Weights of a small masked spectrogram model.
Model: 5.58M parameters, encoder arch vit, encoder activation swiglu.
Training: 11500 steps, batches of 128.
Rows from block 3 of the encoder, named by matrix and row number. Rows with one number belong to one neuron. Each number is 128 + 32 x the weight over its row's rms, rounded and kept within 0 to 255. All counts start at 0. Numbers have three digits each. After the name is the row's rms in percent of the matrix's.
# gate: MLP gate (encoder.blocks.3.mlp.gate.weight, 336x128), inputs 0-127
# fc1: MLP up (encoder.blocks.3.mlp.fc1.weight, 336x128), inputs 0-127
# fc2: MLP down (encoder.blocks.3.mlp.fc2.weight, 128x336, transposed), outputs 0-127
gate.68 048:088107067100105114149130169173108143122125076117134104123130124149067149112089141041139162148171146126056071171148151143083111075126162158117103152170074112145144124152155155209128075187116129145103135149121137163111073101083106173134154140124158104103124129107110196108093159129121165127197120102140085199137107100156105136167125131138221110120124109103092137098141112132110099175139
fc1.68 047:150091165138082202143155181102141084165178111131182179129081067128106110101117148104193112105171113147134131144136132127093071133166128108159118082111153139128132089149146180063109178148141065040139150126101132086132111142147082149130084086119108140149154092121077133088186130146180163095133103104142087105178098133169124111145172150092117097186144139180173149130117165113100116127155
fc2.68 046:153168177137140110101098103112098095140142148127145174038137107122139116159202155173114124119109169087152155099076119114169146118115136123122118118114160143036125137122086158116122114144120143070224124178099158108116141180122098113134152119096080168108094147216170119158169112117111109115138156108084126105096146101107140090158125071107094108101199104130083172111175143091087129173118
gate.69 047:122142170141050152191112112190190094161152099084096115147124134092133101138132143099164109112058103085098082099130156104167143086100118136207150072117096081135150119126097112110116150141135144102127156111196208092126136112129113143117102148132144110099165146170102123112117106145135155178196132151152109073172144167109103134110142173110137117163126159164136206144108160058125060113126
fc1.69 044:176140125122109180102135188165180129100107193108148133100093162131113111127084146114172168119139079152121128115104207151141093108111175142139154062087109147152085117175112112131090137173133135139094094141127124155146088172157084179132186098109073073154112162120128167129069136087144128191168068104143064084157100172123116165071101167071137085118131123098092113114110160135119138097134
fc2.69 051:209153087157127154089124157123053144103177135158195148123114177153148125111161181176134086098127128113115152132125109156107118131044119107140057162130111090119115089152125081152103136086122135128151114114069036121176121134154167087082081085152149093097137128126108111119133075097107058116118129121127126152121100138148149138170216118129133179163150121150139101076079158160113123117098
gate.70 061:121119099070111195153147151124172133111061160115140110166141075125199171125139170167117104074188151155147160161123137076102158143177083129139132150079127130084108108144138157109105144087162119134100165195121150091089167134101103161201068155173117123137132133114117114168150134098147120134094024121200113185125097114128076143132132081138129102101108122083172117151135114106163119131101
fc1.70 061:126110107090118188062155161087129129103082126133140108145137029125174166100123153168161096137173182189140143159140130103122128130136073088125123164100167145088130117134144166124099120113142126106117104194136079113094162174128127137185079108210116123129117169118113053113148141102117126116082060138189132156121120126125114173112160080158158107122122186093183158099165109110142110076093
fc2.70 063:122117175142108150112143103145100148117127124124079161119111125136064102142115030107135161134149139102142154111126157181121096115099143148156113134134097051128137169117129136173099154097122122156110103086142109078147149137085190065085142157138039128070112078148146156167117140148180123118192140154084193092111102156108176128062105204103096135117078102136106073105105153125104157154156
gate.71 063:120088119096088174126136198133149089101090119113099165142166142073144116065114141070145157136100137131174132122165126147103132128124114160171139144096138093151107137202149174109159113105058120148135079083161134158166130091132145209169173151111182153148097125137036096143110094163141145112061178193077170107136148118109103120070101126112126147131114141079142163137111106109174129087155
fc1.71 073:154091137087154131178123130158160175040099078137099153132147120116124108105059164121121214134030112134164109114112139110136153094152136148092136121073126103154141128147169163121146089129067129135135101087131174176148101199149146168148173167085159131138154172122102117148139050157173124133074112204142114140104127114118113115154113103067141135153100151104119144129168101108130111100189
fc2.71 065:152083169097115109104113121129130148118102184160079155086156086127147133115115169149096122149157105117156116130181168098067180126164135130144147127086142090160151101122126142104181081086114094218104085097166153117109154108128162146160154157106096133065087068201137119132162144110132171099119140116168129115139190106059125140062115118101170131128141099081184125093166160186149095089164
gate.72 078:140123160148087133118193146083095109158195106145142092133120134111091059130120103176159091136156133136098083128183134107124136156126106169137069111113105170075117106104081120116069132161164138095115081167116145167154164147131093239171160136106094105111131155172118174076120146145148118123121141126119158150139157211102142100085115076123100164075110132138167189078142160139169172137131
fc1.72 068:118166149135052112118168088116122076159213137161143117099105191119120082181120156131120096096154066110114094128160090115121147160132143149122119099097100149087139112082105115135107136159173158142100130127150146174179153180149116170126140126069104105122097143136098224135081122097158095153141192126146131126164130174100081095137101042127093197123129102151140165097131154179143171120104
fc2.72 081:148154142166132169150083137156158133135135145097132182098078145146183153136140205193098151169116147061194142133099144144163131129086153089178193162135094092166151096158122106151155122119105087080126131132116126105124132124123141087084064099186102146116131075136027110130116144122148139079099081115140105104142087102119170104121118177110156133084142165164116141076140144168075101078103
gate.73 049:094136180168131121110136131131110159168035160142096083112103124129074086077118131141172170159074165141150120152170151139151157128067161112107051163138123184118108144148144106144144151106129085134103123058127106157135059119183129180170120118159100181174206093106175077111145098127122149164135172116101078164133144175137157166108163170148110130121100116105092087144114144103123158107153
fc1.73 070:202115173145152121119111105118139116124158146122157150152088163099120190168156100144038110115131089056151121080157161123128106130143079118152157127115150088107131114087068145144150128149109147135134133195140156101072178126078110092089113148134173108072124139107114156160153166177165076047146150126140176146133099104132088084153152104103080159129106121124179185160150080138158090134071
fc2.73 057:169116151165114101146124115125181156151088174154135120133107129126157140105202121055117128117093101149134139134154175093139086133113214147151157120175140173081115149118152122126149151164105146115167088151162137173112106108141105131125087104142126189121095124076191113142120145160095177065136177183165148135214148112050148084153091082109094163117152049162097113134095148112122140122155
gate.74 152:155071119126103153070119118082182123108142081091130133138176176151136133148119143170108111147087099092137125156148080141132126143160024074132072156109163191131159096137102096099147109090125097133153192180125102145199159096083163157107083134188122085134111113137051138144125128164166114196117147142094119109148104116090096097146075149125172097139117130084156131141158193133129143134143
fc1.74 157:130132150114124158062071038115157123085144057068118131143117206188159195143120121118154123134116182078124096079159097133137167144190102114136132200138181165184137146117070056098167088163120065130105144158116099130184153103088139127135129104177133097121150127112115112115142135130192098155087139122108139136116121128133107123120113146115104095151088124118182145177125171106101119130112
fc2.74 147:156077145131109154139122134070166109154082123134114142102082124130103093087108164156177136175113123136085191125125162179163126115109132102090146050130124179108166142135059120142100073165159105113151082127105163136057055157114119127114158155168089111109180167119087177129084124094143177154156100079084098111121161102194163101123111135159147126093146148112100185097158164089090098097122
gate.75 102:063092141136138170099118125110097094132153106139161164086161089119124090157158150117158108156118141068123162092042105131117142103142137155128059144096111130134113159121114130135134117061185140179068168134159094146136067167085173129129180117120111073117090172199138109093114130132113124130151149170155107188154101141173097186115098104116179157098194137079112145119101170153196095127113
fc1.75 099:177098133128142090127045123145166130116144163129128095118136081126147186116148111120120109106088057185110090175132060125153125119177126083125070139134207122113096145066113146079141182116151112124124124100137128119108136168109096140132122141120153098092085114123114191157162153094079106192136220167114159096089120128071161081152125162089143186197134113112146156148154126116126140096149
fc2.75 093:063106144168124144150121153102108177137054126150139122130177090112160146172226140126195139074126145164114164135124116123108103112095149067153007181086142146134139110148108150085113106135128127115093132115102159189107117132103136141115169138090103134114114106128101116103036129109080123167121094089149136136134134144176145148127088099133122146087156202112098144075164098157169109112134
gate.76 125:107192179077083147101087099119130167138117091113120168093169131091126046111145164117163147115099138092130122097117154140116132131160159140132115103093107102138140181148107130187090116151146077144070158168168093113141095101128149147139176098111156119172172168102140109152049062074143153153163122149099092073190109147162151102086077126208132092105158151130178114126101149090129116170149
fc1.76 134:095127116150133108149106133150099113171124134109071116133174100158151123123118131151095125135167114093105135114142138132107123136080203168112089127158096081159124121109152198132174114150114139131143114114111137130091160176110076132090104108125133231131123020127126141120132165174069093103137134142172225101071164094123185120095162150153133160124193132168081111111095165070128122089137
fc2.76 142:118125151083158103149147133140122133128145218155096115121094108079059130147115130148101184092133094158139094134156084102122133084131118118098137107139121087138098147143170169093166189149165158131105072063174139125155118102099120085132168174085063103091092114116125132146164145133135112097139187146132172111128099132062129113089170116113100145121119123183131075162148140177133238186091
gate.77 141:066150151121087123131171190112191069103113125138093120101148176106077121130149160127066114153152164097128081137150125175059176188159109094180143108110167108125072131162086085123151124099085088161128134169155095131157162060137152148094144128113079143134157103076131108188117102151100130130133142128140120161158170146159104078164073172156157098081146121069129151164160153107168149114110
fc1.77 140:101123095145109111200098140085155118158111133186093139123068093182077154113207082086155140130149148110118176158107159095113188152101126132112131168137150084125081129142145131112186150132144194155094123079095081123090111154149126167156103149082177137108135114145085193131188151155131083083146115127121102129160108135163140137153132009141147125096179119102137103148099145099129128174134
fc2.77 143:206118068123179118096130083091070140107113104131119102156177083148185155153074134130084151077117134105178090107176071105076111151156148135100135121118140165129113129121121195134159126128156112167098120124170122082192174118128105120150128133105091138113074119126173124166120105155132136154078132164145133150182157164056123173141168168150094054163133140113150087153141114109143177108060
gate.78 061:138210082163103064142158130098174137153121126061106172152142161124122133120119128179139140144172162105069132138143091104099153123079094156100120153126140099131207101110132121027107153179194123170138124140171110095143108136101184107130098137131095140147107141151158167139082128127157125105160132079166070199156147111116143170104146171081105121082123146119116133072069143132095101085134
fc1.78 063:125051177113133190100076166147109123109156153216122102156123082151128145110144124092124129110085068143175101149105106134141080133148157094153123119152124147159077133145093116199147100091082102087120098110084206135110134138126103143126140131128127148114159116135089161136145125107087153141072137175101162079116120190116119081115133125187167136183129104147109081193214112139154154181137
fc2.78 051:163164060137078060139130104159164107091099081045133199163104115116155133131126124144147170101141143104119153125145166152107101118119139098144092180100153097124179181156118146067105157150223105133123167135129116099160141149140154121120114106135100102125128167118120154116110084091163129101155162128172060153099150102175154139129126160075080148112138165102116186081058108080145093085158
gate.79 062:142125133149130135144123089113164133086105161091114066159141162115137177154121085160099106138081212111116183154127157164137167181124122139148132146117165089110097179145128138115143092113068161115142122063130112149068127072170130199123113157148148076075121104110089117187188170126096108109088122172117155179114105092137133145153144092188083076072098157138115104098133128141091129180070
fc1.79 060:142135142121116104141117119104167151056134138128132071136142172118135152168098107180119097131060171123105174151140111142151162177161096110189162162140168085108085118131122127081135098088063167137125097086131109140097112119192160160124102156156157138080156088131100130127215197117089057164073131154141117174110116094143126083152145105188093130099093176123155096089152061128134115125106
fc2.79 062:153104113081151104139119099112095102108138137132162090164106122135180190133093133158129106037112147151086110100126120078095070142045132123088157146100088185170141095110119144131152121089151087090095152138188114134073134127119136128088134143119091071085082089128138080188089161090077077083123132095144164202149159136128168142130132154132106098144150140084126115141161127143196096076109
gate.80 090:096147148093144151098114109138106084156128129105131108157133186093123082101156121165139100141171121081068106100113150159124138141136137120172188122164105107078134131132058131110147075098180085173155124181099152147110153104125150128151117142080119125115156140103136105073143177146126074072105125019128144137170207154113150146064140131135168117115104158178106181164140141194099140196127
fc1.80 086:171140139163104103173110117115154170099122107156106150138138106164125179126109134085110179104120172124195169144155102108158081097133116114106088152113139152159133173091139112155120183139088135053083121066148094071111132162171139120125154103170149138119123133148109158207108075104140202147117125213122115127076053139131140129136163145145087100129143059095158089103106127071139120059120
fc2.80 073:150030143114146116220173147112125144124093179173131122160185118179148105066131090108156118087125157142112124072090136098163108149138138132113073113154086121062122128158099131061162147174134144186121161081092080172112147120105159147098081130137127137165139150041135097105147123108110082142139132102124151086136139136106131216117191103101117120142165146105142126165114085133119146131146
gate.81 074:153114185162052125124161145131096143128176139144120144053168099086119152170130095101162137063089140171174154157130101169121094131085109207142103107173119109122133144183058141086091134141175134113169124132119155094099080170148092097107166154108108218150077164130152150086106119114114092082144100088149158114145150178118113119109135106103159114132128060169075105133153123138112156156108
fc1.81 085:133124169140124106068154102130061150120104098114118123102117090120141183161128137136161179085094210182178168122105169173112179104087164206140112124181110147116141177137074103125101119162134091140151165161129149134113060148142106088144183167180190139119115163087092114098092183095134075105147081092114138103117129152061123086113149075105142122117103130139127137122130116128097179163109
fc2.81 078:096126068124165149201106091116090104185124088159047154121127155172126119138169029106163190160163087106093109089090126085128126114152127100103160142142090119132147147080127101118141127113168105132130122068173139113111120167126085080123114118059130162075119150123105162069127172134129126191129176117139163121154173148134119164163074131188114123125097155144080131153121159088131133125187
gate.82 138:104195119111112114126142125136141139134150134108183116111077085129147066139142154067127171114071072104091159085066141106121153125108096110139024143109142169115124149120135107132092163101189167158175107138145108186174107189090115141144085161077164128125096124146115176139172097148115152057139134176117125047116178154112166121090105078118124184160136130153118117130154167147159146132138
fc1.82 131:139093118131117131110144158135104123082143183138120136159191188131137158115132102163133069145130109128162126129135134155103139157136110162125191086095118143141115125134110109101128085114051090123107146133135186111044145080150144107117162085199126204126145126124160054074101225101115125172093157124159141166095154118163092094181174135128083071087098110096128161125099089108170149116119
fc2.82 142:221099095108122122095116131133155121142122134137106131109120087167164124157170127152122136177113101110086143123110103097160132164153090146129122158099158173151106124130132173164150119164113182209097068143133142131169162111189108169123077128069136114218122230173165142161184116136149153141114171171094131104111093155084122137136155157133132192194101116159151128124124124112176156166102
gate.83 098:122113112106129105182135106107222136159112092086153122154135121124135100067111169096116072139090159080124069080180164161108102127116148085133118141122153087135086123135129176139147121162117131099153114111130149099113179099112083125154113081180078157120067064091147147126149155114089129121188105125181192126181136157103174129106095207138159132123195140119161110171129091121085147131183
fc1.83 095:195070144129139132082138160153061114128157134165131124152068092114122112161114093164105126080149092163125157230110119141165119138103129120131130101124102185105177100118110098109081118134142088155116126104142119189118125161151145157146133147126154126097187121169082143131110120198119178100090118088079088120149116126169161065145146074062144162106108110132136130082157129188218104136097
fc2.83 094:178082105128146150118086131158090088173079070154131179142185072077160095080111130104179081143067132119097085152122119104128118128103159147120183063074118158160133109044133142148088140128134143148170146133127139117147177181136108161154163103121152121195128137129174130130109115171124134126141139119148133099238158144128135123143174174116094126090179123126122156139110060160171131137152
gate.84 051:092153078123129171118147074135105133103101108097099171135144083121150151177093095149087160155114165135134128083119063050201105126112114177068132122116123119131131105113158199146126106123106172116165114121142168131179100118181118124136093182123108163137103096134174167166163125134145162107078132111123155194103234063090146109111101178122109127106166082121106104096114164131139138090169
fc1.84 062:112094177164123166118100127108110133137206160157137102169131144144157091105115081138080073120081136128114155164073127187113164145224118131110143130133120216149098086158056088142096126105163141104185113132115091105106124181153107149084153099141109122131121109105061120132121173113077081152127088141131091116141168174109155132140140116169142154159113121152131147145179094141189192128070
fc2.84 049:174123156134142054109110164107125117116101121121160167121133079115051138155079178176119117117144166108118136108134160107153139116094112154181080158125163036123109110119159106161112165103140178193167122170074130156127093127116172118126092103117173136130114148144162126153127098134192167076135171174112138107108131021165130118119151062141116168121133130148160166066079131152103087148142
gate.85 052:230135112136164083194122106154129127071124118118114123150142165151128096163087145077142167150092106115098110117119087144120111133127138168081106081150132114153133149120172152093154118196073094156112117096090167083153118076136187087102112130092101120112121121104178144178111180190103136122113168191130214179090138122116104104158105158094103149100182100122079076155091136118121133123104
fc1.85 048:144120170067140124091104129103150108149061069110132113146066168136092083117157154131090204135176142132142126152100109104149152166080191135151102165183145124109210127138118095125092125123107177106106147114145111094063124157118131104152155105135177117092167161111128162172073141169106179114140167097083134105152110138194163071113119140160148094106096119165163134168167121094092099061112
fc2.85 047:179069154123109125098076095145119139166108115145157154124090121102121130119167126130074164106081120129080071141141128118129085118083130160130144081138183107116126176117177115116147119116131119130114140079135113144077101155074141034119149121141152136101089098151135116091110168120170144028090157107064155138142145140152198103133108140143091136105127161156141049072056126187103157172155
gate.86 131:154152115118119132057117136117103135098130144089171084180137178105116100120081163132187177127109148057128149073076108119187093141137129169101101135108133134130129114120106150137160121158110182091086058176058097169122116166092138151111169117130126160126124084158171135123086117141127090150138079108140146117126130163140112137118104115150146095116098168199167181175097158156216133046151
fc1.86 151:123161117152144153134163148143083095142119185079109084165128142097139079144085116100111185107184124076102159068110178129145121143106110149173147128168050169117138122146142154091157116138139161161122111137117099119151120084086163173121127134111119135127209038139140116136117128186108099094135121099099125121124096122073080156088149120158133131076134118174163178211072153082187142089127
fc2.86 141:139093100131223078141153086119152136114140146097156138136132150102066111145106116161082151168170121126166121102128136134077135099093172177158170140158125162094140103123174097163140144109091110181132085094197083094179121050127109091139183189173109142057130077104158134136099168174142104133079141161157148165186122104126126103146081085108156148103099146134140106142148153158125126177160
gate.87 080:143117148113130173090110179138096064147117193088089145149108135103095107110162069114121129129152100093142115129087092171155189082060142091163111113168102114145093174140125117156080157115131139065157112169111164166124102120077139093129129125093189168083184082146077145112165156102132107127116153104086174113159130140156175131081146117162185198087174146145103109153156089130133112173083
fc1.87 091:171136105059110145199131142197209114188094126144144190147130101077110140123144074058112185109134130167123155153147114060168166086143081072188080076121164132130142127147121178093133123118123129067154149139149175093121145145080104138115109136104113127173114162129091128103173124086131132205092128083141102104147118131121099118159084101087146139102122140153142173121133118139123130077149
fc2.87 079:101172136150151117153150090108177146162147139100151071127125169164171086099160153143108147129148189133137148117076153064137079162172124141154123173096116129084140070169116157104159106138126118088116125137119162114125105116145160152118133097117104119143125172156134192166130121113151154109161073155135070087133200081081088123145097132089119119096155184082135183117106121070091163010144
gate.88 134:194094124115111138156098118140059153109166118145094091109108085189125169130111085138087113085067122114151180122107140136105131173157107095108145178178157156107204135133117082137086090085114184153143141131135114117138120175162159120167104172145160070103096122135163127087129124122133136161130154127117184109139146097132175124160207035119128136161078123060075105126073145144109169119131
fc1.88 127:086156135121121100139114117132122137111127134172165128103143149122076149116114170122154156184136091099170075138076075142140150052130137152149080140088133164077077131119174131136162138168116125150117158134129158107170125113136134156108179124112074135149099154177106217180111158101136089161162124116165082067144060152086042140122109139081126128140153146143110180089157080146114091157207
fc2.88 144:106095117132112106129083175174105122151124133176108154122149093099123153126071066062173128083096157171162132153177153160090119024120135062174101113116137123189093133125090147138111146088143125111103138176136108142073113152108131146123146176168065080110129108125131100080083152053142096160171135186137125074160127118120134188104108094142115136190118140120135155138163096135171102098146
gate.89 070:104109193137125120080079145122088094132148136141141107169119095170143145072104173095128137175107122170158158123092078104113164117147088124142106140109078121084123110144098129127123155134147166147158136128128163061123133113102171104162159054079083122148158161158105128113127106107154087135082129184060133144120060198105092111107112160219082105100157179196133143168128146085129175162112
fc1.89 060:136115154139112097112174104126130139093082133132174062083098195092139133073071115101135149122095125152135122186177171168180120124106158100129129100174121134145160154087121119136115157190053138096129110159068152145090084100182112124165129156153111130078168167099116195179074140090127085121156106147123107129075140121158169165157121125151111108161103155150064124087155042140123131149135
fc2.89 066:134095144142089115110108108127074158162107144174076096127093152160156122070099115108105161177093052176180125183182084094162175107168122134128089107122121138136121150102111093094145146103174146150140106121138197141085159094112162122161167142112084113129156138130125143078089108101095108133103178135101127116059105187113066162115139168182122171098112167180126112144174166128162204133156
gate.90 137:140130106136080125119163065166125131069098102153047129162107161111077151144088122159111135122133092128193102145104122162095184073129170120141114156141164197141175117141062090158133122168088127153083110140129107175116150103067133203182186167130078095112114114122095136101067181106102152098168116106135145160145118136114110085157140059089154097153118134147179160139112134131115160151150
fc1.90 145:131172136145133161189113158106109145163113086123104136101179093153158147142132145056143104152129193141089170070113088086177120108138110148075109142148087071123107137177168198161123166100142155106164100106140184085124142152111147083101075112109142141178121075095150168159196119108095165151081047164138131123143114152134125132152103194132125138117128099126093151136109145065090082127083
fc2.90 139:116070134122161108126143131104053154043186200176125101106147111075132090126143108118156128154087049115164098146108122116116172172125107129072123151138155191127158112082113142087101081133148130138130171070131154079123139116111115113133130144098118131146127149131170143118158114170137117135122185152096154174134095144094070111183163095162087118096098107049140119162186168163149176169135
gate.91 146:126116140079081167132145113090114063112124137064084159111185157117136118079120119144132105154166106093053129064140110150106122134095091182167131128105080095118168163162132179175133124121109184091162109197151134145113143061128167185092137103126108178195094171149127124123112149145097154115139108179149195157145175135105152112116128133171084119102083115191168147130092145112118111120073
fc1.91 147:149113137095075149107154099094163080127083119115080134150161196152151135082108126130139099124153104110026112117219109162099149195094155154123142139090128137091124134149086204143123156131100155093165139113163147114090171072141103186104117104149129192174115124103119116170078150145087151070154125153149160145162181131145177082094095111150104126129121156150164106126136142078116106081102
fc2.91 160:060123127120163142210096131170111172136183094123130112086084158064091149162098149135130111115130130128133119093126161136095139133121137118119128131140134170116136163147109129122109078132175109076087138098120137113147115188115181074096119111137073050107094062128106112084118125084121080122118146130133122110139077136096158136138115095037132152140139148146017095094101116174094195102161
gate.92 079:100072147172094115106141138109081117113118129191202177155112112127039122092152070115128146116108135159131156134123169079106100138188100134143061106140194142091115132143084098148148186199135116138114116071113055141149200168152126150125182128121097159194104123127130117151152138174159101123107135088118146079174088120119116188114140096113124117134124137116133134116130120162157156097054
fc1.92 097:105140126088175131153114092130137095116101102104030092116189099121163134121116141175151117171141117106105070137080129163104187183131135127094210080090150125174118128063150127124142066108128165164122142121215137125103143098166163063182144130132136128124110100137149108121092135100147148192084134169167094180128165116129152100112095086102156095118168165122146080157147120089098104114158
fc2.92 098:161110146130068116177104201122137102099097132080081168114125103128121111142117113099192130136109089163117122144103115178115161110189128193152130122158169079109115156137122110047165143142201164183140095103093154134131102138140171177157081150118152117129125139192135140078135101109161126112112116146131118074098118146063128120094157186114158169202117084128131146176139080125198120104169
gate.93 038:154131068115113102107081124135157124095097121069137091149081106077120049087184161129139087103068092164164141114112132115138121102102164163178104141118126184191110200138139128162125159116111127153162138146118148129123144103147106184138124120180092159095180138132101104104150126146088168090085166160095191115113086189101124133177131103147151150096116148169079159120081144146168092197173
fc1.93 057:091109106108118139113198186094135134188130150184170150140098095105122139104134152162127124120202114143119174144168128049143113160111073096111136132144103122090166092170123124072144208105129106152132130104112086076134133151096153123107117140137151118133110085100142147124160140119152117147173101119157094064148154125088201151083076091161125105077149122108201092083052147154151160091163
fc2.93 048:128140146117107135121145162066113142091097087143089098143122188141102092066095155127103131075043143099140089116128123107097115109152091143127138143083154154133094123151118139098109207153138087045177190109082124087086175180108129199060122130124119144180155154078144163153159054141139112158145102192102119133117130124142158145149134149149128094114113075134150115122152116075115174121084
gate.94 152:105143104101142123119137116130100129151154147112043168085140091106163056075139097147193141114152096127090124119155088114089083064136183122127138100069158094165152188091156134138152127111176145169114139181184138105060142128147112188129150132089142147142056185169175110090097115151128141174102101201161118120111181125135120169082193132097120147111121116150084123125120143106158127124126
fc1.94 147:175091138184148161093114120143133133111111124128169138134131134144050120116185101111114166162108140163167153133128204145177123124125111130157102100125147157108082116128125130092110151159149138112127135131088111178155090146078090043096097127142060084129097124149126109111129064084188083204158119114076132047133101130096096195201168170125132121154122112107194159151125093127105126112122
fc2.94 151:142079169131094168118091155110111098084087104114118127109133073134167196130139077170219091082071101098079100152152077176073135190128091119127120096142158127135150145138135095110079118097142155091125115104117127128106146190136179163154113147150143100159150186143118116101092110131121121098171146131170185125134118198115111113094175150139154134111120091099165095109099067144206110092095
gate.95 138:108173110151114106156173106113149137099096106122114158088133108103107143110141082126062156122095150156131099091118103127095172096099182206149073177124070142116130173192171188123177147091109128118096157141193137068161116095089160124109118167121107155162118133079124095090163172118131137144143139231141156128132121154109135147136136104112136151094181155130173097102063104060080142135149
fc1.95 145:152134099126116129128109167133105128124156094140083126176159119143069176130090149255212106115169138099160117173083152103132106152106095159106150169116099164128130125112139127056136125083157132145107175130126152119111072134146145124135139192138153069119146101179147110110138146075102113135183143061124062134137126104151105152105119108138167109119093099103078198100133112188128083117171
fc2.95 150:104153127119132145162114081080120097114191150144120149075143140098163110054138149067176124148089124137109096098078082127143174117116166187117193116111100124073132144139154134112116193142147141101220167130112168113070094111121154136142166114141121155170081128140147195108054168144119113110115171184149139159134200194093141119167163145134084145109135180113106148119130152132125135150158
gate.96 043:096079068120109050177134141112139099130095105099146086139118125143140191094174162157181103131116101177177181082126104091145096083172109151179158161121170130098101166142162157149146145135103188126069134101108125187181117123147091127115099138124204108134142086159123146150199120110146103137118125154087108096086124123158061137122145119109153170101108128078184167119110069113124158170142
fc1.96 059:164122174135167161017122140112144162201115117101149134125078126133110123156120176075123108116174131125067185134109119129134146140149130126061154109139039161150092068120087120129087121115145102136135090142102168160103139124049159139115148089184095132127123129084185091108136150088131164130085138113120147183109152097127110123116145133206097156154088172157129139106169157147180158115157
fc2.96 050:148110189136105174094171153126092170134126155120157206134079152155135095094085136104175156095100109149153164111172111128133122127114153168116135128136096137150139133182082090133073180156177111129086131104075211117136167128146128190089128124126133178117210157077188195128141112153110161103144127150081113121083074156114074159129116161139068140077104094124124100166123111124144152130088
gate.97 058:110133178112141109146092121098135138094188131184148130104098130084132117112136108132122129090122172122078112065110103069134129104129156134142086078097076162153149089179122057136100206081164167169117102114089132100111109127159116114090130113131081133109121236183183120128118124109176201133150076149110084111128140210131112144159110157115149151171069093119129093137162129143163130137141
fc1.97 058:094120120148138179172147114057116181089123094148103168175131217114099142149103112097137075143112208094120121131127146128106140108112111171135104103132042167112125120121061135117104115167121106178061118103121112100165123132113191120094152111121218164094126126112086117104102161142091162103150142122173112137113145167113130185152104136136119139136125142115124034125135170130095109180192
fc2.97 049:151146138155072188176103068140135103149116131116053168116083143128121128142163117135108096137143184147152168102114137103144170174139143093159183085134102133081168148138119120099100144159086133155168154102133110140155091118113196084176086105088203141129149147170089143121118169159085167087131182136125141143075177119060128099144151136131086134098106170141132077071079127098093114197133
gate.98 050:141055139156078095170148091176151093206129174103132132143131126151146164104131167094164108097162108119135093151099164154131068115069123106115122154139164138156134070129089133076134130111154106104146194144124089126118116156111148153153160159184146113124064096128132129089142143096128157074169082080160121071137061124122160138096071185078167118126131142134099097126072102151121162200171
fc1.98 056:121114132068152108140106145152167135149145194143029172115069136150186170113094097101094086174150132165130116118054129101094157156137127061102151171123145133185130107157169164080172093091118145105174167055144079176159075109108121117059121117110152127117124192126111105098139174121119196137125150144109129143127174104158128078095122140134120148105147128088107154120144116160164148162133
fc2.98 056:142140105199082112109108130098077133119104137154140060125149123144131106135177130176129167088113148152136206120223060086083150150139170186132088120112102144125108130097104147159155125157159148163117098185089131078119084094136165124158073120129156153079122120117142133146113121129141041102107106094120099188105159163076095168141168096174092104127125143147122095097157143087090093095101
gate.99 048:138109099176158133128119109139118153149135102055088110090160154128152194119105210146131125127125113123172106091099134134143068129096127111080094142195124096151200149062118077099137076163113152147106149101143149204102114111152128108113146215132142113163085102144069161173136115126131097130135152130129119165073138146171158104139169156132187103151101062121114155144080158090107074116168
fc1.99 051:141160088124124079156100089162172166192146122122086097116134123056129120105122183081099185144138109101115065103115137116103137129110138159140104136074085103105216153120117089064145119122141159129149141145154161162181180137102117145111148204135061102127101103128111159149109118155092129168146183113142153140175113143145069139143097119081169124175100090110146125117109129097167071135213
fc2.99 046:099111152133129144090184125185150197142145125116141078108148092103126125166103107118101127171124130078122137095183088160109144106157115128212078144147104079087149186189142141108137095165124107095180158150134122159160084056083170136130084096133106069084100132149160149157153100127080148059142155134124117137157166103133152140098080102127163148088155190134138089062117115195124116114115
gate.100 068:150163151156105152207138107167093081068169108160101093075151097143099128078115118102100110130155131147195173154173125131152140165206140082126111123108165125107098129088112106148150115141098163097124117157194154151142106131116107114095159135057127131091076141182144163176062142115142136157140148129049106080097147098135145138160160076178120138167113114129136143104125167071149123053144
fc1.100 069:132131123139170153190127153148103089059142095162105100072142071169139149085115141062057120165166122186178183138152144121146165178184132109138141083090140124103064124094119153143191130119081141152124121180161147133141132114109132092115145127078116140109090148147166150183072169119120151131135124128062091078112134112106101135144163089183096151145136135123122145103112142068138142036145
fc2.100 059:099040111114165133059120131106152182153081151091158153137152151092142097154105156153175160110104199085080118109096099091151111025058147139097115180134108154125197137155171085095089133134145125127111182119102128151134151125137125148130110118122169103153109123098162110087167163109132113121160144139186163165160117117142131150150124119132097069121140120161096128134114103126113086238116
gate.101 140:159164130164132184107122103128096162127125116121076177140162098136119168153119160101115216160136196111122139061140129127086127144125107188153144111082093167141115162146101138177150100151112093143189122176199142112148144144124106096142172150101071122169110125165112128041094060148150102131126099074150127107150102154103110149135082148068105085060119127108157149131102078122111064113151
fc1.101 163:107102061110152151141115161135194080055087115140133098157100178141106182152134114146079134173142156100126117146148169088092119118100118083123167115176171188096087173179120097115179058167095112144148139109118112128180153066118134150119142152095144169169094113076095139147120169160072141163076152104110103133110185146058156119168143126130125105111125101153079118165162156167133161111103
fc2.101 140:100109161132114134082154087111133132171118101130076134070132046118104127169163124076134142153140146159116202098132115135114197097172103111125081122175116148068196155115067137163103131161084156093091087169099172131113138161136143129189140152120120161097113205159181138087125148121108148154162171153132133100089125165142060149110146103131143173047138132146090149127150090125118118136179
gate.102 033:166120082127098118142120156137168093122074101127144143144123127127167106110159118107145076130086114177191163154157142130147152150201102173085087202124111117181145153118173095121121125066115128172134105146127099106127157124165141113050154114212158109151153110172137105092102046130088097149119135149086040036098131119106131154127175147145162143107119118116137098139126139082132139084163
fc1.102 039:130115144126105096105111162175127090070180133123102075098124145095149103104160165166099098165098080087129138146121086173132097113132144150191157148115105097069163105158073119113163106095158108141153124163131119160176102115122161182172185161115117104112116098147125158076102150117121166116152103154180053102145126155132111094102076110155179121046130181126140136146084083223133101161151
fc2.102 034:175103100150168066134110140135152167087068152149042125135154125109130164122162151132079120142090063068098097132080087169108134167156166135171152097123164151108163138064143113106107094154112083153150177099144153112074143135151134166180140199127113191189121140141107117180114165166123197140139152142110140176147113145134123145122119129195075112137124104131118124181166100157099128151173